Weights of a small sound classifier.
Model: 8.05M parameters, log mel input, arch transformer, norm layernorm, activation gelu, moe top_k, num experts 4, layers 6, width 384.
Training: adamw at rate 0.00065, batches of 64.
Rows from block 3 of a small sound classifier, named by matrix and row number. Rows with one number within an expert belong to one neuron, the router's apart. Each number is 128 + 24 x the weight over its row's rms, rounded and kept within 0 to 255. All counts start at 0. Numbers have three digits each.
Before each expert's rows are labels from the 100 clips, of 14976, where the router gives the expert most weight on average: "responds to" is what is common among them; "loudest band" is the band of the loudest frequency at the time of the peak. Only what is clearly more common there than usual is listed. The data: synthetic speech, music and everyday sounds put through simulated rooms and audio effects.
# router: router (model.blocks.3.mlp.router.weight, 4x384), inputs 64-127
# up: expert up (model.blocks.3.mlp.up, 4x192x384), inputs 64-127
# down: expert down (model.blocks.3.mlp.down, 4x384x192, transposed), outputs 64-127

# expert 3
responds to: dry; band
loudest band: 500 to 1000 Hz
router.3:140138153080127156128127119131113133180144151144063160149096125109161134190131108098101101121088140118134164118131133077121152104161138116138139131126145143150119103142169130089082152107120147
up.0:070128053160128156153128128157116098120145128146120103164166128147128196128128128160157153091149128147144128128128130149128128071111128148083140128128128128118123128066128152171089128128099139
down.0:108143195128172097131127107055128128082128160117113130128138128155146104128134154101128096128128128128150148128119128128094140136115092128138143128095100135149110114128100141097126154059128128
up.1:128138114130128107128139128128128144115128129158092154099093128128176168128178128157128155140128124128128139117128164128079113078128107128128128128081128158128128128086128179132128130128077123
down.1:146128179128128093116128142071168131128128114121130101128137120211128128128101128128202085204143128128159128146141128141069106140106128178130113170128102141149128113151128154128148157091148128
up.2:141079144128110106155128113128127123096125128083149128128128156156128137123147145128202138128060128128158096125111136142128083074128128134101092124090156175128143128062147147132103103133128147
down.2:161116166128128092179128097128121164128125128128109100081167128128128080137128108128177093181088128109186144128095171128128089128150152128112128154150111128162128126122111128127128128107063128
up.3:178154128128108128102085105128158117128102136115097131149132128122128161092128123128100139111134202123128128134127128146147165128093065161128118157128148155128110138162128128101180104174118157
down.3:128159128128128141128128174157128152128122143128128082128107128095120139100138128107128183128172153128134128157155090088194128132150128113128107075109135128128166128147098128168128128157088126
up.4:128146128123128127119094140078145136128101155089106128128149128128128089118197128097118129148128160128128115140128200108128110137092117185161128128128108135085135140190068128098162153148119128
down.4:095101128148160136128128163168110110112108163065108128170168140128143131128128128143128128137149137101158074071128135128193090148128128109093126110126128092114150128128130115103155121128113137
up.5:169157163137084159118157128153128146113092115129147159094098167166103180128128119128128128099128128096128128128109179144119147128085104128157128128128128128133077075130128128142128116162123166
down.5:128128128114091115112128128179144128151129086128150135104120128117085128128128117128115128149162128128138135128133128149128085119145128113128128128128128119129155120082129097162128128128106087
up.6:095134133115074128110128128167128109128128128128099128114128128138140145119149079128170156128102128128128149128127128110128087078175108112128128112128162129156134136128145183094128128128082132
down.6:130129128128128102126128123128156099065128128175151129128173128128149128124128121109095081207161117128143125128080106096149128135095155162121090128122108149147112096133128164125161128106114120
up.7:128154124107148115110120151111110145128117131131128128096128128128144142044135110137128128121165169108139174174128148112095128150128128133128128114181128168128110092180136128163136128153128172
down.7:097163128111122088128201128173088148116138098137128110128128128118085119142128105168128137147128153165093135128113140103050156133182133097096128128128128143128128129117128085104128128072128097
up.8:128152128161098163099118106139120128090128130128135146128126145164118128128128128149146128128166105182104128147140128161132128100116128101128108064132109128119141141128128121158077080136128090
down.8:128128121128133085128131148145105128095155090128124145128128088128083145087128128107084184163128128128128128124107128109128128096093128165128110110128154128163128128127137128137134155128128157
up.9:168128128128120128127160107143128118128083128128186128128128114126107136040158122090128135095128200136099151155128136113128153177128128129137149150174112131128092094145094128128155137190137136
down.9:107128090079128128128128132175128128128096125166143095140091128146128128106128111148156164133128165128128103147128079116070111138143132121098128128081128128106144128128128107148141082093128108
up.10:178202128089128086133101098128102117177159123173128128110128128128119147143086105128128128128106128145098138167111128101167128128142122072159079128104128103156125155128128085181118089128142134
down.10:128141128128128128128060125099094164124128128110128128150128128140128136167109102099148144128104093152117128128172106128227151128128128131128128128133154128128128128143117130129099084128123136
up.11:128172128056128103108115166128090156155145128157128157129102081114113128128128091128128128155094128105128147177154128145121128103127134132160128128149123162163092089128148128118128189128128144
down.11:128105128128128104160099128128128145107128164128153128141161128106128158128096128148161105174137128128097128157128128128158128134136102116128128128109160128128114128115128128160133128128088082
up.12:023128128128149119114108148178128151139128138167128070161129128135117149114146165124091204128216100128128128095143105128128128163128165116128131125114099103128128183088154150152118128165128128
down.12:136136162176150122128128097145160128103113155093128132117080122121128089089128128128090128103152199128147106128105170123130128107079075148155128171108128105128128093128090128079180128149110128
up.13:124136128128092163128152155157110128128128098122144119167106135205140132114126196142115178117148096128110160128126160165128121134101159128136139128128089067145128128097110165108107125106127137
down.13:154146060108126117145099128156103095128087081071108114128128152120156170106164137123128157128177128128128128128114100165085128128153128164137128160113093129128122128108096110102122125128128128
up.14:135098127128128099128128128163137128090150159088128196128103150137128164128128170135200136132128121131162128129128133128155074128132128128128111128128128163134135128054146166128093085108128128
down.14:094114162155179145128128099105117167072151128147144065128128128137161071128128128128128109186128088128183111152095183128128077120121128128119128143133095157128156125103108128140128148090128102
up.15:128128121090118142101164141117161128128128113128158126140190166128109111078145128121188128088108174128134157108145149145107128122111126140128101098150127117107097119166111128128159127147128146
down.15:128159076128075090128128128120084126128127128145167166134128128128111113128138101165118150076128142128102143148132095118099128128129097136112092094107112094128097131108124072155149105128157128
up.16:081128128128087119100153118120105133116135128119193079108128153141127128115178148095152231103108156127112121123148130128084123128128157100099128132128128128125105149128100152128136116157128149
down.16:128128111108091153097198161086143135165142092120149130128130128091164130158128164140128111123100175077147114126118131128060141128128102127121128134154105109158081086128128109154126167150135134
up.17:128117128145102128141128150128128084128130128120156138128126117176128154115128128128128145124193113134094099088113133163121128126095133128104153112148128128142130128090128168156128123112198129
down.17:139139128130114140137128126160115148097076128106109139136128107112093151064169105088092155128162147143128090124150129121128166114108106101120158112128136136120117128203100096084156128128156128
up.18:146128125135117067114128128128067128128103128067128128128128128128093104073128128128155113100085174114150128196128174111105111128090119093128128142128109173128109108094136133147134146165076105
down.18:128123091183157175128087128151128156169135119128123128111115128129152156128156128100128057081128156139128096162105148117128149131144118128104124128071128116128146128128121098147100128128155140
up.19:182155189128154128109128126128128170128085117138128128128141128128116101120154106061096091120128169128112116128117128129124128128128128116142121128197098128105128112128087127124128138159122173
down.19:128128074128154115135100186128128101143114128096099070128165133118145180121151136128126184128131128128114128105128117151128128102141148135100094077071173128128180128128108128128114090128128128
up.20:088123124140115128123133108128109097110172138128166128145123128128139145121108175175128128138128128179131128128100146172148121150141149139128104063154146108149121171106119128148140128128128128
down.20:133128128128139105099154170171150128128128142150113128160087128108128124146107128150128128092157128128128128128169070128172170164070143128166128143109130161169116119171163108128128162126136108
up.21:160132128150076140109138128160134118099107120173141128141087128128143128149128101156128142142115073206105128128128128105105090114173128128128142128153130169081147128128141128176064151139128082
down.21:128128161128128128128173128110139135128119095179128128160128093138112080088128152161136128128105100128184112145159099128128128128158128153100111144105098170128128128115128127111128128128135120
up.22:107128162128083128116129127110105155128128128128107119060076137168128128128128128152116128119083128128150124165128134137126135128069078128100127128128114158128094080128123168089099117140128125
down.22:128151112127155114122227126117160075107128095144138158134144128151125116128116180159127128128151101128146128144097130128058122128128128129110128129128113150128159099099148171168093119128128142
up.23:085128112128070128128144151128130144142111128113128135128076119169155135145128128167128172128070110116139148128153102148128137128128088159109096101128128151138128105128143155113076144147115128
down.23:087120128128185092152166128099153128095103130181128104146128085139128142128107128051128128128158129108121100128086188073110123128064111169132150128126072154101169128143099128151128086128121131
up.24:137154128128100184172146159113140128102097117181117168140128125082128118128163098144114149141128095178093111145107099128128128085176152198128156081128142128114128165098128176128128132110139129
down.24:117104135128107098142136128148128141087181129131129151142099098128123128101126161137128145087121157128146146187128128134090128189128125128114141158155102128152128113163149121158160163135123137
up.25:175147099084128128128176128147136149123104108101157128126123117110128121111162084111170142112126167092128086128128195144081128172171128083100135152111122128080111098165095113128151120128128159
down.25:146128136146146096139144100128086128128139128180128135082094062143116128128128143185112098128124102154147128077129128149128128115128108128143110128112136163128128120106120127159099128096128076
up.26:141083128128128086110128084094145103093128084181128128072128114165128128097128145104128165128142164170107107128128128109106118128111107128128128106152094125089128105112131137179161128151113128
down.26:121108165128153112171128128078178128128124148121159145128128135156175074166108119128156103163102133124176144140136132128144104150135128128080114148107161134128128161095164163128128111046128128
up.27:090104128140144145128128123128128128134168146172122132128128128169144087128128161165123154151183080163092142073120081124123111142109167111097098071155101082183128164104121128134111141097143126
down.27:128129109143140126148128174128129160128128121160091122128128094133119128078088122128068128128153128128128135117165128170128145126119073129135128160116128146142105128157093128093175101140128152
up.28:116108109109114128105107166128172142128097134104119143154095095151097128102128128150121172101155115128103084103092108174128117121060091136089135128168128128128097154128128128133160162128124124
down.28:128128084106128151143108130141109157150083146086128112137133137098139113061128104128099176128105155136139081128158141128164166075120144119147117088148161100100128128149075088094097131153128128
up.29:155128128075128128121128111128127140128094128150182107098174112128128156078147117128128151128140128113069134166172114168105128164128128100125148128171115143128112099162122092136171137191110122
down.29:124127128085101151135156172161086165128131085105125122129105128077087135098115128092130128095095155148109128097128107141118155128128128111068157128138105111128088158128128073127113123119108128
up.30:128122128164133128109134132128133087122128128155151078137120133128128116154120128128128128128179128181111167084149128165128128124109170128128125128152128102191122128127135109165118128126141092
down.30:128128094128128151134117134160128167128128099128082128154128114098139120089145133128065128128128128109154128147142148133126166149087101128137117128114120090121147128151119138095152128139117128

# expert 1
responds to: speech; long reverberation; reverberation time: 1.2 to 2.4 s
loudest band: 250 to 500 Hz
router.1:143133122139130144127143134134149122120082125163150141122162158175124136122126131154099062137195152137100109100134152153120090131126184151120145133155098123127108125113121160150160118119143120
up.0:071128128128169106128128111110112149128138120114128075089130108105152114108143076128151128176106164112128137128128128117128122103128149128156066161139136133132144089128128128089098078128067154
down.0:148156177105132108095155148110156145145128091101172138113082125162147128128128128153096105128128112128128103126128128178136167112127078138128146162128128155128103128150122128103148128128089128
up.1:149112148100128154165137122128096128128159142120143180152117119128125157128100153128140128128128147112128168147128098130128140128128128128162128128128154164126128158134184087128128128127128151
down.1:111128128128128128128082182181146134161103101128057153138088069145128128079149091128128128127155103128159128131131128128128128128128128134128143080128108158141128128103135143116083163128143128
up.2:175128185091107128092121128140128122151128128128177156128128128083116143136128139147156128128071128152128128192137128140138174138167041123169142109108128158146102166106166108134128097128114116
down.2:150062108141117128158124162155108159037128109128114103166128120139128078143145108128162144116162114108133098120128088128073136150149094113134128144124115089111128128095128128128106111137072136
up.3:128101129160128128128112099088130148114124094094140108140128081110167111134128062128155168152131127128119114169101114083124128128157114128132087107186128109118155166161128111136091102135132144
down.3:126153159128143128128144087101155162103139127141128141128176144141128128090127106128158133128102112135129166115108114152120146128142128160150128165128099169099097125157111085128142131128147094
up.4:104128065128128128128134155163128119180128119151140128158128128128126182128144118152128128138123128142111128128116128137125145177128139152150113128128153116104145205128115148098091161104146164
down.4:080149146159109127128128128158104155128148147147116093093130128111128128159128138128102128108148155059159148131112183100128135128128128128123091117128123105128156128139128121119080128128150122
up.5:145119128068099128145136130147139128157128128128118130128119128166132142052128158093114169128141175117128144128128128137113107128078128163128118158138089117156136100117128128111156177139128153
down.5:113128189117159146140094123128113112141147128149167182182084107163154116140119149144148128145142120133128101152113135128115128128151106154134104128128099171149118128110141140128121175118084128
up.6:128128078155128128097128153128153164071128169154076109128157128120153090113156083127127128101134130113148126148139105128095128130150119128121128163128118183087164141167128128098128112130126127
down.6:141128128146128161098161107128144128128128106144128128159128109128128115128148128126116128121132145128101104163128128138116128103059125128078123114136161090167170136128134128128093142145137128
up.7:103110128128101125154124163128080128128203128128139128128093132128128181128104145180128128128103128128119128161117142138109087128186100128105132103080162128128128161083177181128029098128104135
down.7:099159128107128173149128155167128177165128128124163095100123169128091128115116123188128150148124131151143128080128128090128121112128189128128097128120136138156108146128144149128128134084128128
up.8:128161128158123100104095116177087128161130116095142064122145128113158128099117053128128128155142149109158078116128165125167128176135150099160092086128121100128128128142091150133114122128114127
down.8:184146170128170101091105106078128152100116094142177128119088141153099128128128160106164132120142128112134128120116089128128143169160086142144135152156097128145079098154097128113162128147128128
up.9:084114114144084167143128128200123095148128145152185141130096128128117124151102149152128166151128095179128108128114106143110116151164128151083137068104146106134128144080146162150086128128152090
down.9:121149096108145071156128128149091119143144121138128128136121168099139142128139097160156113168116128167138128128154128112194090121164093084147087102116181105137154169135128113157093131078108083
up.10:112105128094083133121120128173081128128165081161074180128128128122166153122094101100111164143128111112159128170149113128133171077129083103122107103091144150139099136153131163088092166151107189
down.10:131103090128128155114123105128151105128139128097117151152104128119128136201159110168140154148128128113101128128148144178087115116072164128112175151119113118128147128128128128164143140128128128
up.11:128128153084128105150128128128128128128169128140128128141161091127106101128168128123128125100128128080137153141121137092128046158129128118124128163128117128156128128129156128141139147121128153
down.11:145107164128149115143167086096128128128128128128177128081128128137136128128135094165128072167105128118122128153074139128119128128128110128076113128145092151128128071100128181128128109166081099
up.12:128167112163169128128099163121128128128129126114128125128129091096129155164181128159165128159128128124137142124117197128128102128128150146137128142169170128133166101164104164093128128139128128
down.12:130100128128137151128170128128128116080103130106173128097128169174128116097159134128128128112128128102094067105128128128128128107095123139082177102142128119157119128128108139219137133176149139
up.13:097128128113118079128171128113128128143104121108077135117128120057154174112128084174128143130095128107134149137128129112129176129125104135124144128108095164154172133137093098128128177181090162
down.13:162146128128128139139130074128132158097090128128166128150158106162128128079131146113117128161115144128109128128128155128128122148166122135153105124185079142162143145142113113128141099135143145
up.14:128134117129128128128104149158128104128147128128118128128042112133103105120138116116128172124149128142097104110099074128121138128191118131130094128157090134128106149092128161128124109169128098
down.14:124096101182128091107155128111128121104162139111133136126154136128103094125108128165110130142137128139192139128131100131083194149173148097103110088130156122156130128096128109110140142125089115
up.15:105128148093095128171146133128128115123128150128128086164150128174128160105128177128108194114128110153105128095128128131115095128103128192098118100109128123128154128081128128111128158128122143
down.15:128138128128161128114085101139093125103161122146148128153128128166156099144146176167132102119141097128128128166104128128146153118106109158128106128128127145181157128086110152131139150128130128
up.16:118128150155092105108148143088130148128168083128093128091128096049103128128104103147141159121099105128102124169128085113086156102159128128128144155128111128128128152136117149128145128146101144
down.16:128128153128131148110128125128128095139099143173179124121128096112128139139128143120112135097128132132099148094106128145084139128141168117163128128161087151105100116166144151128161139129161128
up.17:149128098171128143128128098099128152114115129108148117118100089143134125128098091128128149138110095168128131128096128128128126128186118104130128068166160125131128128128095128128139112128128128
down.17:186100106141161110142128095094171128089149128147154128128101092170101128111127108141174128128076116128168128128141102128128128105128128154163143116128142146093128128173128094117136159109092107
up.18:128100152087128128150140147132122147145155107135151135144128101133128128135161128132146148128128127128128152135113143098128068128112139128136128128155098141158128102128128170121128151139117152
down.18:128128128142128111168128094089139121089151110169166128077147128133128087123118128128183094128093128111128128128089177139130086128128123132128114135128128126128128070128178128128128153174080128
up.19:110128081160128128121128128116128144128159128120128085128128106114128128128128128128136177128125128128157105115128140103163121128144128128144097082160128142088153128160090128137114143125128106
down.19:128128133104147128086113087128162120098107128116165128128099068159128108101128128098149081153142191098098138128112113128099130128086128167123144105128099143099128128128128107105128134165120120
up.20:159141133128085162150133126174108128146165145159145182128062126122113130085088125128128181128100128128138164133128092119108128161109074141128102098164137155128115122128151137113142128148128168
down.20:127100176152102128128150128111128127128128130128091123157118116155167123150107107127098136160128103126153089130138119122128133151093160128128118143072084143128128128128129131128118128133136164
up.21:134128183142144128081141144116145139152100102123140157105096109130100139072097129104111102122128128112090128181094143128124128128152128128163111138107138107116107125128168137144128128141149128
down.21:125080149110121096128133097142090161076162128163128173128133161170106089128107128128146079154128065133161128111108128142128128160176142090103095117128080123198102128128159128149133152100128128
up.22:096109123104094160141146126167128111138128149131146102143143118176118138144116146128128177108138128159128164091132128128128088175104154120097114107107128128174149128099128166153128138079142128
down.22:128163134128140080118091125134101128128148128150133128161110109147149133158142122166128088146099122127128154128132128138155136157128137100128074098103146155153143154093102131156108143128113105
up.23:141128128128155128128128128113117144128128134128128128128128128101129128119128139128128128128112135088113162128122128079128128128124127136128128144147107156147115087127128177100128182128128169
down.23:128140128128128128162155128075128095096134128174128128097177106153140063110116128128176063128140148115136150151096141128128096102128128151128128165167108128113128075128191131128128127161128128
up.24:106128104128084122121092081161103151177157094119091128124128114116156142127084102128140157159128156085153089174117136108128128107143139092128128057123109128128114144118138147160058121138109128
down.24:139152078168133152108109125128169129152128142128118128162118105118161160128167128107085087088128132101085158096128154141128128148128128106128127123104142146128109107128128086112149158104159139
up.25:073128095155123116132144128140133141170183143117099142181118100098163125105112128131125128109139171103137128128121103114137112128160116147113146115097164172126148138086123196124122128116142125
down.25:128128142128164158128092110150171139121147130151140063119128096148120128165141128100138100141128154128124110128096134101152171069114127168155129116128137121128143155128136108128112116117086128
up.26:101130180159128128075131152111137128126139145106124113161160098121128104128137101128152128128131123122128103195128128145110128078122128179155128128128128128140128128147128189098120119154093162
down.26:128128174128093128136162128124128069128083128138128139128128199128085083128128128171128099149100093099115128158116128128091170128113128147094137128128099081177098118109156117128152166119128174
up.27:076146097165128128122135171159128109083163128128085089119092128128128128128140071128151169118141128138106117058111078154156092115102167158128128128141128103132157106128120128128148128156110141
down.27:158147116134128147136166136128128080128128128099138128128128099128128104087122128146176099155123165128180159128160157131138114121125130142128099146128124093128178128088085128088101118128128155
up.28:150141102136145158110157121111133144128149129127087092172123094105139084135137128123128166128128146111128128103139115112115104116116165154144174128181121162128139099128117126128130152137124128
down.28:128097176128128114132178105105146128128182113135106128167115133128170137162138133128153128153128095128123102162128149066089128075096098157128128178128128160167128128070128169128128182126090110
up.29:086160087135102146144128145172128112155128128128137128160082128119172154159099096176128162128128153192128138086117165132128101104136153168076128128085151124109158122120128174140128116110124082
down.29:095130128128128129171059128152069154164128128112130074128128135128132145128128117149128128119139088156128128127128161127136102128138128075144088128106149128163162164128153128133104081104124078
up.30:080146070112128155140128128128081115128128152128162102128092145157154128128128128147128184128128128182129166103165128123099073143128128122128128128070191121162128141095153182151051128128116128
down.30:114179128138118111128128096159071111157142112128128128099121128130138166128128128155135128120118174128153132120128143128128128128128118122145062128128129105179129167128108092128083138098156128

# expert 2
responds to: everyday sound; short reverberation; reverberation time: 0.15 to 0.3 s
loudest band: 500 to 1000 Hz
router.2:106111131110119112135122111123101126135133123108136101120093111104141115105145148141133234132108132160144119148148111140138157143140125126122113107128144114149150139117125118110113138124102129
up.0:128175128128141128140090120111141150199128140128128128149114105086144137154118128135111076122095143146132128155161088167149128102122153109140119113128128128151128160149162128126112132113128114
down.0:117187128081117136163083081128093139128128128159128111088128141099092126128128128128128128150107145128128128128132128128208106156158133079166104138128128124153128134128150128178138157128111084
up.1:128114128128097128167149118128104106113087145178128090136128128128096122106109128128128146169152158092128152128136128126123092128122128128128105128140108145081128092114128168158139128113160064
down.1:155135094161128105128065173117102162165085115128128137173128128137129145127128128108128100117157109128115089095159099101087157140128112128128109109101157139144111128128128175090102128128147127
up.2:139140148158146128128128111105128146128122128086128118128128132136156128112128078136128022128128145128107128141128125132116161044131134184120119117128167131122167128131100084110128128102128126
down.2:128111128126120171190115128190093128102128101128127167128128128113117102128128113125128128145128128061165132128089128090128108131128125107145128173145073128144082079128168188128128155143115153
up.3:193136142128128131128150123107168133128128128128128144108079128160111128094139082128140068128141165128095140128116085128128128090115088176128157162176128174105094150176142101116170168128118148
down.3:106123167118128109128173128158093150128128088169141147139128142128136118128149128151128098128148107061108164126087154103082116134096131101114159212128087151164107097151193163118133128168084144
up.4:109128182165121130109158119136128128087127128128150176128135128128128123104119163128112154128191105128128106128108128167093139148128131111137128128128107140128128156128161152183143130139148130
down.4:128128099161128166089173128155169128139091128115072143157108119128143166109128103113128134133128128155128090117167140162084181128114128128138159107128128128066128126124133152118164099113171168
up.5:150096145137128128143153160139180128128128119108074128128128108128121174128128078133149115128132132128128088128115157127134128128128064128095128132128128167131159123095128118120128128144095128
down.5:114128131171175117140147128119128143084128077079128124153147101141094093128169128098135128128128122081114147130115164170074124128128128128151128187141100128128128114159128128085161102128128128
up.6:115150098128179128128141128106123123102105132128128128128087159128099170141091128140125129104112089128116128150150157101128119069140163149145128101095138115147127149128128099156075127090130133
down.6:177128156128152075145128128090086145095125124128128100180122155107127128067128148116193133128102128128165146140128130098097128128097128128128124143131146113109168128128117125121137128128123111
up.7:128128128128156126105139109092097159133088128128108108142147128161128128088094137128128215128155127128156128128140169102146096158104128185134110093142128119128136128151129170136122111097123128
down.7:135145072117074099144026143142111136128132142120117102139096135090128157155126146102111168082128148163128128123154080128126115106117128128115153128112170141150103176103141122125095154118116128
up.8:128128128072142119128125132128144097165128128083084181115100151122122128108128128128100107107087120197134084128128128165128114042077086128100108128118128137105136142085145124128120116128128137
down.8:154128131176126128129120128110128091097140128100122107103128156107125128100069148126128128119128102128146149124128148112136108128128077128128119128128172128162128128070108090128092140129099128
up.9:146128128111128133122118159118128121181136110162129128131115096128128128128168124128128098107128125128128128160157090128128139129161155094152128148128147128150077128155180128140137128123128128
down.9:144128124128166128128120093105128144117150118172185090083128128128118128116152115128128128158140104128128167128128105128128128128159144128121128168150132120156134128128145132128117128128128062
up.10:162112128103111113138128130128157139128108128138187128128128208162119137099145125137128107120128128103123083128128128158128128168128092128118101149133108096128128128102168159190155085172158128
down.10:169128114128128150128059080128133118128121191166128128122098128154128085143105128138098128128138147156128128139130124115168153100128130128146152128138168113130157169134100128132128147115109128
up.11:128128086128140128172128117128121110096109128096127111124128144116121143174087128134143069105147139196128111128132128128116130091118147148142128100081168121128102174128128132135093081102154080
down.11:128087128118128167157128100143128127111111122128128128117128089181133140128150132128118138122110128150131119141142128100194134128128150128160142104159127105145095128145128146109143144154157128
up.12:157128155189145126140108110128140138135156141100181128141164128167116084128152105128174021140128104125109108125141148128124130057131130194128111112128160122128150168138135128165130092119128128
down.12:071128128116138128167128121130128125149150128128144133105096087109122158161128114150128156114160128095128120116128121103172080177146128099128128149128112095113093132128173187128123120150128116
up.13:133128158131128147160166140105139108128062127144125113096144128128128152095121128086059128118123124157089155128128135167104148128128136114115128177128149150128088140128128093147192159155128113
down.13:148128128147142096129163105166138129087122115086128128128128190128152145127126106135158156108106163128128128103128150128074113128130066128103115128150093151135168052127128143114169097128124128
up.14:098128159130128128128128128124128128064139128135144128128128135190088095128128186128128140128165096086124128079128142138124073128128128146128112174145128143164121065128128199142123160106152128
down.14:138128128128138144128151128128131129128133136155112191128148158153117128128100167143128128085189128098128128128167128139128167128127141128133128128128143128108128176126158148075149122107178143
up.15:128138088169116138128106111125128128159111156111081128158172099128128117161113128129128111123108106144149128142138128075155118128141128123145133099121147116087147158109128110128128085098179111
down.15:182140167128127104136128099131124150108122090128159155099142128128128111128128096128157097128114138119124160128098090102170103155128140128144162158168128128160128128148128122158150174173128128
up.16:103132118113143128128128172152128133149106128148128154104128111110128126123130128128128098128128090121125128110128155128113055128149128117126156128140090221128093096139150192150143149106128137
down.16:128128099128183103128134128100162141128109158119106128166179128113135116128110128165151128142128056103164135099128132104128129128130099104128128121130128099118124132121125128128128066128128115
up.17:116128128150113122118128102098131141128128152128128104119189112135124123128147128147195058149111128134096137153128144127158128123155128132131098110128119128107128175095128092125140148112142148
down.17:101128128146128126177064109149088117160143110164132127128095143104126128128159128138118128128117128099144141100099107128175128166109128104128128113156128102147136153128126111142128155128124128
up.18:168133129128096142127128124131122111132070085127094128149149096128103168128119109128132138132128075178128128128128128128084128076116108191048128128129128108088128190128122156127128105128134128
down.18:128087114077092133128098159139107137124128078092104136121117128130143139142128129156093121125132115128128089142104115165106150128103102128148128054121110105133127140077128163178106115141094128
up.19:089098133118115078171144186150130144128100103133128128128173128168090128096088128134128128130128128115128157101117151101139066128084124128124128128128121222128104077137128201128114180128142119
down.19:109084115128140103094128129108126128128108108124116128128128128122116137135128180163138113130128100093147073084129128128068140128086112117147128128128128118128142128121128108125128093128157128
up.20:153148168043128128098147128142128128171142128128129128106128168113129102146137103093141061087128168128078128128136085128128145087124092128103128171149146181138065128128119133130128128128097128
down.20:128128149117128093155177113128098128128128092128172128118128134106108128179136155137141103122091128128125181145121128123128097175128092128128147173128096114128099145155128164158128132159128128
up.21:128098148124100080128111128146102147158128108128099178128149128085097109078098128133128100111096156118165128163095128128107128128105093134128110142102150151117102096128167142147128128174128168
down.21:128131132128146102128116128093131127100103072128185106108131113128128123108104096158162085128144125187131129123121128128128123120160111146164128161147118121150169128139078113128115092150128064
up.22:088128085128128162158102128103128154128144140104068128151128062130128128158117110136132104120122128164130105148128167087156111072117147163152105099128140128128152162109128100124089128128128097
down.22:149128160093176089128128109127128148101117086171128130089151119128128065117139128100128128128128128121100164128128093128174127146128120108197160159128079180123073128158128144121187128151128119
up.23:175128120128103160136128128109128128128128128148128149128140142128103173144128117128128116119127128185128141143112168104128128084113124190070134087128121154093129157128112137128128094117109119
down.23:128128146128152087131137118174083115089126120154142128132162128158151113140128155145153128147128133128149128106128156128128128128158110128142128128128198095115144125042186174128128107144128126
up.24:163135149128133128125128088079097120128076096121128109128138137148109161131137112097109145128095154128128138131111185119108128088128097173075140111137115127128158172128128130113093109128106108
down.24:128083128111155078168102138128120112137112140147105145128128148145159126128103146131131168134161143109137099084112158087126128148145108134128154128128134106118131107057160159139160125128087116
up.25:128128128098128086137124096174118152109128134153175141128128128114153128096125128128128076100150134128137095128130119128150128154126090152128116155112097103128088128141128128154128058164097122
down.25:128128128128128154129051078108137128143128177112128126128118072128192138161105138122101137096123117128128136176152128143193172167128128141128101150128130141118128161138128087098128118105116132
up.26:095128128082128106159123181139095098187115076147112128099142107095126164134147134163117103128128103149146128179125115152111143128100108128125144144103156168187149128128132150116113148128085128
down.26:128155123139128094139130128128128181071118128128139113110154124128079084128123128106138105128082149169150121160099160170080108111131075100128087104128158107114156128143128102119128128112155128
up.27:144107128128094128118124123166128129128125123176155205117097155201127128110111128128101139118128101128074104089128086128128128128128093157128123110168095128157089144097128163202128128152188122
down.27:183128117128134164124128128145185094128074128124090146119082124172128128105128109084128128099165162135108140135128146128159145079143128197128169128128118105088097128143114115141128112168192156
up.28:128088124128090146143173128104165134128073125117089179106103163095074128128147128104133118118128128103128087156100124128103157128145078128101128128149127128095097158139117113145160128128128155
down.28:142138128187165128143128097104114128084159128069128128128146097128128098103115116155161097117099133102151128128162162185128094145102111128128169166128128142128159128128088128128127116126128139
up.29:218092128102128118128158170135128145128086094115110128128064186091051126128141104100128106128128142102112095128136144136092154119141077128116160184128128161092090128128102128128169162158108136
down.29:141161174168137107128128128128128114075138145128188119147128099115132128139174142147171133100132118092128176147118183128077098109133109156078152179148106142124128121146128128127142133155122128
up.30:164128172143115098128110128113119090150096128163140130145112078145128088122131148145169167128108119107150150128131128140150113128167056156128109128128138128128118128144128153113112128100134093
down.30:128117128074103128148076166128093157101145143128147103125146150095162158128167076140100128142118128114107163159128128111128128128093111128128143087115177153120128164102128128123128114169085136